config = dict(
    model='image captioner',
    dataset='pictures of board games with random positions, seen at a slant',
    train_examples=195000,
    image_size=64,
    crop_scale_min=1,
    horizontal_flip=False,
    tokenizer='word',
    vocab_size=67,
    encoder_arch='res2net',
    encoder_norm='batchnorm',
    encoder_activation='hardswish',
    encoder_depths=[2, 5, 2],
    encoder_kernel_size=3,
    encoder_stem='deep',
    encoder_widths=[128, 256, 512],
    fusion='cross_attention',
    decoder_width=128,
    decoder_layers=8,
    decoder_norm='layernorm',
    decoder_norm_position='sandwich',
    decoder_activation='swiglu',
    decoder_mlp_ratio=2.67,
    decoder_head_dim=64,
    decoder_fused_qkv=False,
    decoder_bias='qkv',
    decoder_qk_norm=False,
    decoder_layer_scale_init=0.1,
    decoder_parallel_block=False,
    decoder_inner_norm=False,
    decoder_positions='sincos',
    decoder_cross_attention_every=1,
    decoder_tie_embeddings=False,
    init='orthogonal',
    optimizer='muon',
    muon_scale='original',
    lr=0.013,
    momentum=0.9,
    nesterov=False,
    orthogonalizer='polar_express',
    adamw_lr_other_params=0.0022,
    grad_clip=1.0,
    cautious_weight_decay=True,
    ema_decay=0.99,
    steps=7900,
    batch_size=192,
    epochs=7.8,
    lr_schedule='constant',
    warmup_steps=230,
    weight_decay=0.03,
    adamw_weight_decay_other_params=0.05,
)
Rows from block 4 of the image encoder of a small image captioner, named by matrix and row number. Each number is 128 + 24 x the weight over its row's rms, rounded and kept within 0 to 255. All counts start at 0. Numbers have three digits each. After the name is the row's rms in percent of the matrix's.
Before each channel's rows are labels from the 100 images, of 14976, where the channel reaches its highest value: "top examples" is what is common among them; "lies over" is the class under the peak. Only what is clearly more common there than usual is listed. The data: pictures of board games with random positions, seen at a slant. In brackets: how many of the 100.
# c30: last pointwise conv (encoder.blocks.4.c3.0.weight, 256x256x1x1), inputs 129-171

top examples: nearly full (80); discs in an upright rack (36)
lies over: piece of the second side (58)
c30.196 105:139131125144128166115160117158122125145120100120133144147120127123136129116129133131094130121165146116094170128105148141134178127

top examples: nearly empty (92); discs on a green board (45)
lies over: board (94)
c30.100 108:160109123123169126117124164117119127123118111128107142110130094133149142102138130130140152142114153121135144125111145114179117140

top examples: first side has more (72)
lies over: board (87)
c30.147 117:109118148122106127156092114089128118094132155145145112123134135162121135127089150145130162143123145138159141123121098110141099100

top examples: digit grid (51)
lies over: board (98)
c30.30 092:124112086135122148104140147130156108155109105107142139099123127130113095165123145083119119118143088122114080175130116127111131108

top examples: noughts and crosses (51)
lies over: piece of the second side (66)
c30.229 090:151146057083160146148129110123144127125129121158160126114137101154150137105102117131137105098094165152161091162092120129149122097

top examples: first side has more (96); discs in an upright rack (93)
lies over: piece of the first side (31)
c30.157 118:086121124130138122109132124143097134171118122113105162121136143163077123136122132160111078146146146164127126162144133112147151092

top examples: nearly full (84); discs in an upright rack (77)
lies over: piece of the first side (49)
c30.4 096:114090134117108086105159133123126128140150150136119143115112158084088160127143104151116096114099139114121161111132094107171091123

top examples: first side has more (93); nearly empty (79)
lies over: board (95)
c30.63 093:146140087127147134105153118115132105127120129113144165127135143122141143089131189118154152129097110102140095109118173079122129121

top examples: first side has more (89); nearly empty (84)
lies over: piece of the first side (28)
c30.128 095:158114156134095107171128120107096104102136145111103129119164116070198132103125116151170159151123111132146139143154111099133148118

top examples: nearly empty (81); digit grid (80)
lies over: board (100)
c30.104 087:116106108106149138125115115125124134129119099112096121103121117118125109139094128134159155121151140089120161120077115128077121125

top examples: first side has more (75); nearly empty (64)
lies over: piece of the second side (41)
c30.129 112:120164141108141120118131109133140105117118139156103099116141129117123168113119146129129110133110121128147097131138092153092131139

top examples: nearly full (99); discs in an upright rack (68)
lies over: piece of the second side (45)
c30.254 103:130118116166121146123125139132126143085137119135110103111112125111123152078108129143109153120119117102123125126120106108088100139

top examples: nearly full (75); discs in an upright rack (48)
lies over: board (97)
c30.210 085:082147085175129154174126199097108133151145127140123119127102113141127140135108106101129134101137156149119086117136121092175093105

top examples: nearly full (72)
lies over: piece of the second side (49)
c30.25 098:136128110175141154091152117098104127107125072131163142107116106161133118102121109144138133142125145153104122108133150164106140152

top examples: noughts and crosses (50); more pieces: equal (29)
lies over: piece of the second side (89)
c30.139 113:134142090116133136116158104101121144074135164109154134161109127108125135170094102107084116096127095124078092125103111123151132114

top examples: nearly empty (85)
lies over: piece of the second side (56)
c30.23 104:100112154132121113107130140082102095089147108145146155166207127184099127080119128138102102146155172127132112150110116115102122109

top examples: nearly empty (98); first side has more (85)
lies over: board (86)
c30.192 100:136123098101127135116112126098122140176102120138112138164109122125156102138127125151107181139157170103124111108137149146127105103

top examples: nearly empty (90); first side has more (90)
lies over: board (88)
c30.24 091:149090145131124132144115140132136183141127110112132110102114132148120134105162131102148125128118153124143133110135127111136137105

top examples: first side has more (94); nearly empty (80)
lies over: board (88)
c30.184 104:126134118101161126132131056138148133205122123098141091129123104105147112116144120130147122121117139117076124120132114125150148128

top examples: first side has more (80)
lies over: piece of the second side (47)
c30.149 078:142144100109125132141108168124138127130138093144114190131099130142146109118110096116094104125153122136145166110137120089139168136

top examples: first side has more (76); nearly empty (73)
lies over: piece of the second side (80)
c30.71 107:142115094151151127161082127120114101145151098105108093105054110140135117108091136114146115147131154031139128128084126110093131129

top examples: first side has more (89); nearly full (65)
lies over: board (96)
c30.150 089:148114109151085064146122143148107107120112117108149131117138144094136153130135125167119116107154119100184114108146132089128130142

top examples: nearly empty (88); first side has more (71)
lies over: piece of the second side (43)
c30.76 097:148123106124116150143142106136144097167118090112135107108151067209138138124168126136120136186085122063115131112144140156167096115

top examples: nearly full (95); second side has more (88)
lies over: piece of the second side (69)
c30.58 110:140114111150138134134097107157146148136116102162073126124118117106160128095147115142141116133139132119098109098119145114131142071

top examples: nearly empty (67)
lies over: piece of the second side (30)
c30.108 102:110138139164143162134106140177111142123142106096098130158203191164137115111139097143164129120139139104106158110091113149092107119

top examples: nearly full (78); discs in an upright rack (75)
lies over: piece of the second side (65)
c30.198 087:132116099087103115123084153125128162119120087096070138100125111083129143090104129151077120105071115096133128083058146154112145100

top examples: first side has more (87); nearly empty (86)
lies over: piece of the second side (29)
c30.105 103:120129101150129139140111116147130123151148108123098117105076131150143132114095148120128122145151121111114135116128095142137179104

top examples: nearly full (77); stones on a line grid (41)
lies over: board (92)
c30.61 087:135119067111135152139117106109094091149152132106136130127136114106109136123102181159131090141103173149108106132198132128131118109

top examples: nearly empty (75)
lies over: piece of the second side (51)
c30.47 100:130114125193156101113103119114112086121097115152108144140186111101124132154142123157180127148091152108133129127107158132140141130

top examples: nearly full (99); discs in an upright rack (63)
lies over: piece of the second side (55)
c30.218 097:114093117132125155100141116143056136147108156094132124134122111149110158129104124144149137114146085133136191120142137102114152128

top examples: nearly empty (79); first side has more (75)
lies over: piece of the second side (55)
c30.151 081:151139142119121161087122144097093140145155134112148125139106156115136133094130112146114157142136089166120127141173145121123156123

top examples: nearly empty (91)
lies over: piece of the second side (85)
c30.35 097:129161081130112103115149127122139105132136136127158145155131124091131104148126156122121117121165134153106103138161130130144146140

top examples: nearly full (74)
lies over: table (77)
c30.80 090:120117116138132081127092108130132134121147156112105086134107132096118181117126124118111103109102162111106118123125114150131148138

top examples: noughts and crosses (68)
lies over: piece of the second side (48)
c30.183 113:136121118099122102140077102120126125113134124140133103079130105134136099114131109126126104148150145111107092162115127101132146116

top examples: nearly full (100); discs in an upright rack (94)
lies over: piece of the second side (50)
c30.116 090:111143169112173129124070152129089111158109100155115126102142089105148136096148153127122132102141135114100143097133141120140145107

top examples: nearly empty (65); digit grid (37)
lies over: board (92)
c30.239 091:115133181092114140103153121103107135179171168110104120122123154089119108099142113143114109132097123156137168148148128108150117086

top examples: nearly empty (83); first side has more (77)
lies over: piece of the second side (27)
c30.10 105:109139068096128134142083121128138116126134082124113126111059135124102160111140134144156124123106161158134161129091148116149127172

top examples: nearly empty (93); first side has more (82)
lies over: piece of the first side (27)
c30.189 107:174152172155094124153138156140158115087099148128158164154124113123132144136134132125146134097128064147197113144125107131160118109

top examples: nearly empty (86); discs in an upright rack (35)
lies over: board (89)
c30.94 126:108138133105145162123163130170133144205137144108140117137115147137141127148131132166125127133127129132176162134137114119089144142

top examples: first side has more (72); nearly empty (67)
lies over: board (93)
c30.227 095:141135119083110115119088114149139131166097111135097131123121144109162136124127139107063123130119161135136154094139111128144098113

top examples: nearly empty (83)
lies over: piece of the second side (91)
c30.109 103:119125126119111100104138086116117128123130110127142129122191149155162117117143084114105118146133119140103095095130118111143109111

top examples: nearly full (100); discs in an upright rack (89)
lies over: piece of the second side (60)
c30.180 127:113139104116140131130130135131106115159118069131085094091100109130121121096126117146146126142129129067114133103100123151093136114

top examples: nearly empty (89)
lies over: piece of the first side (40)
c30.141 091:120105144133099114113136152125107107089134112120096118143092116125119176146156128117159133165112148098151119115110122137133108155

top examples: nearly full (98); discs in an upright rack (85)
lies over: piece of the second side (96)
c30.99 145:118098127122100094116096114108114103138122112103089099123129112125117105093120118090105087124109113125106105103093107129083134098

top examples: nearly empty (70); digit grid (57)
lies over: board (100)
c30.68 092:111095129119144200150121117132092112139144115097129111124115130115111124141123140131139123133118102120123148104093145120093125100

top examples: nearly empty (67); noughts and crosses (51)
lies over: board (95)
c30.135 120:128150083128140080107121112145112115131129090129111136156121133125129091140101081129112136120152108120161102110130136160094151093

top examples: nearly empty (75); first side has more (71)
lies over: piece of the second side (66)
c30.246 092:118141143120088187105150138172148147090141128182175158153112142123183123129146120126130115143134112152171135167165140188131189090

top examples: first side has more (94); nearly empty (91)
lies over: piece of the first side (34)
c30.74 117:148143101142095119139141136126134148167175126113120137123126115129141104134113101118120140117120114140128132106110137117092108118

top examples: nearly empty (97); discs in an upright rack (36)
lies over: piece of the first side (28)
c30.174 101:090102113090132131169126136108074104136165105125125139122159127133085102116165162147136132170128108158101163164133101122146108128

top examples: discs in an upright rack (77)
lies over: board (99)
c30.166 109:068105120107163138128074099086109127102110160112106152112095122075119125135133105131164097149126142156134060164140132098080105130

top examples: nearly full (72)
lies over: board (87)
c30.187 091:125100130125147130146135131092079112105096156113115138125135122123099128155120177168145091119108123127144173121166099121178117115

top examples: first side has more (98); nearly empty (69)
lies over: board (85)
c30.97 098:131162082168115115127143112147114146136104117134146136087090105117099125150098116112113076119170111126120138133117135120172172087

top examples: nearly empty (82); first side has more (78)
lies over: piece of the second side (27)
c30.120 110:132126136095127176141129107131134132133066105158103094109210094179135131131147142155131142142158108110117173092128106120168164112

top examples: nearly full (83); draughts (72)
lies over: board (94)
c30.153 087:138114124127154138134128107104107091084125127170115163132153112142119151155149143146162102112127095128159145172081124125161105101

top examples: nearly full (94); discs in an upright rack (61)
lies over: piece of the second side (43)
c30.43 122:158116110171133157119116139109125138106158066141114095115105143158138123084105139108111132104127142112102119099091139143116098137

top examples: nearly full (85); discs in an upright rack (54)
lies over: piece of the first side (71)
c30.102 113:120095108132106171140144127168111128142141144121127116133155137128102167115129100145120098107150137140083141131142106118120125115

top examples: nearly empty (86); first side has more (71)
lies over: board (90)
c30.79 099:161143105139181120169115132125189142121088121130123163124146116120160154182108157137113131137135144141146112117113153129119112149

top examples: nearly full (90); first side has more (87)
lies over: piece of the first side (56)
c30.179 118:105136175135108144116136085168140145155158122142132121133129126120126127115134120147116132136110139115104123113179118134149128087

top examples: nearly empty (76); digit grid (38)
lies over: board (99)
c30.250 089:102127119134142133142134106142122136153107092121132114132107078124124159106094167135149146112131112092149136097099151129112127114

top examples: nearly empty (87); discs in an upright rack (55)
lies over: board (87)
c30.115 086:110171101144147093143135133157116136173120120127111118113127123119126116143149138137156130154122136110127120144107105183122143125

top examples: nearly empty (77)
lies over: piece of the second side (57)
c30.44 103:106114044122127085125134104098108102082169113143175113121149126167105139143070133092102137124131179125099080158148125083142129131

top examples: nearly full (92); second side has more (88)
lies over: piece of the second side (72)
c30.167 095:106158121105134161129127101161127110148126125130131099119123127143114164152157111175116137122136126130144139118126106150129163125

top examples: nearly empty (80); first side has more (74)
lies over: board (94)
c30.124 102:110125093123167104152120121104113135089177175143125107167156155123125138105097111114126138108138135123131103151100143113138136149

top examples: first side has more (80); nearly empty (78)
lies over: piece of the second side (72)
c30.224 099:118122098152106126148111113192105109169129095126133154107123116153115134160136100127108144156109149139113195151184113106145109111

top examples: first side has more (76); nearly empty (71)
lies over: piece of the second side (54)
c30.50 101:121147086129151152127138142128146111147096141170115152125125133160088124144082087118089128082154125119114150129126108110118118139

top examples: first side has more (96); nearly empty (73)
lies over: board (99)
c30.211 098:138119135136132100111111113093113154096111122125140136127108099130140125133133114133167119129181128077180127108146148105123163137

top examples: first side has more (86); nearly empty (76)
lies over: board (98)
c30.123 099:104194099123130092153138130143165116164142138134144113119116134158151101138155133136158127160132103100117140113152128183153075124

top examples: nearly full (95); discs in an upright rack (86)
lies over: piece of the second side (40)
c30.96 104:128126097067086128127146089161109107109144131116098091108101124130137140131137115109091091096153127149116133138104117113128141125

top examples: nearly empty (65)
lies over: piece of the second side (32)
c30.217 138:127162131127108161122168116158142134124134167159176156122144131118130125144134144098130140126153148117117145114176121106173091150

top examples: nearly full (99); discs in an upright rack (82)
lies over: board (96)
c30.209 110:096114118139095112147130118100156101094140076132130085084109097138096139132129115131145132091094118119145099096134110164077107142

top examples: nearly full (93); second side has more (92)
lies over: piece of the second side (60)
c30.207 108:137143117124141149125133116109104148141141095168178133121106129172114125106160110130130130116122154152140112094128135181118142148

top examples: nearly full (78); discs in an upright rack (48)
lies over: piece of the second side (39)
c30.249 095:113143136118163111149125115131136129118128084133129107116128114138110144100150086112129136116090124114135081072100126193085120149

top examples: nearly empty (86)
lies over: board (92)
c30.111 091:137126097157131141144142122156123133099119120150084149142129113124126144118117181111138127161128100118124137110140137106168122121

top examples: nearly empty (72)
lies over: piece of the second side (39)
c30.190 110:084142121124125118108165115101119128165165124160151141100138155151126129124148110113153137136144151120124142079144102138123085154

top examples: noughts and crosses (37)
lies over: piece of the second side (28)
c30.33 093:122126150112143132096167193151130115082137140097134135143123109119141136117176080130135097117121158145153113129151146134111115103

top examples: nearly full (94); discs in an upright rack (54)
lies over: piece of the first side (29)
c30.242 107:121114108113115082128129139086112106114103117098107135132087131108131098101116095107106126118106104132100132130105147147127121120

top examples: first side has more (73); nearly full (71)
lies over: piece of the first side (42)
c30.70 114:102132147121138143112127103115113110114090142097162095130103147126120124187127115122111096117123151144117176148165142108111135114

top examples: first side has more (78); nearly full (70)
lies over: piece of the first side (32)
c30.75 084:132123092106137114081135123155115113148163096075110133124148119142142150132120097175138098087118122162107149133118153117136147137

top examples: nearly full (62)
lies over: board (96)
c30.225 099:143112127106132147147143164125146136162110152111124121135121137125166180154092150144109137127104123098152092153189106137179091117

top examples: first side has more (79)
lies over: piece of the second side (58)
c30.19 090:135132156121177138129083112135092118124137117130117089082146104169134133158147118137114146140124129053099170091125136120124145135

top examples: second side has more (76)
lies over: board (94)
c30.89 118:087107124137104125097099162104122077159132113123167143119110116111124117119126112158105110108134128146124079105191085096117119152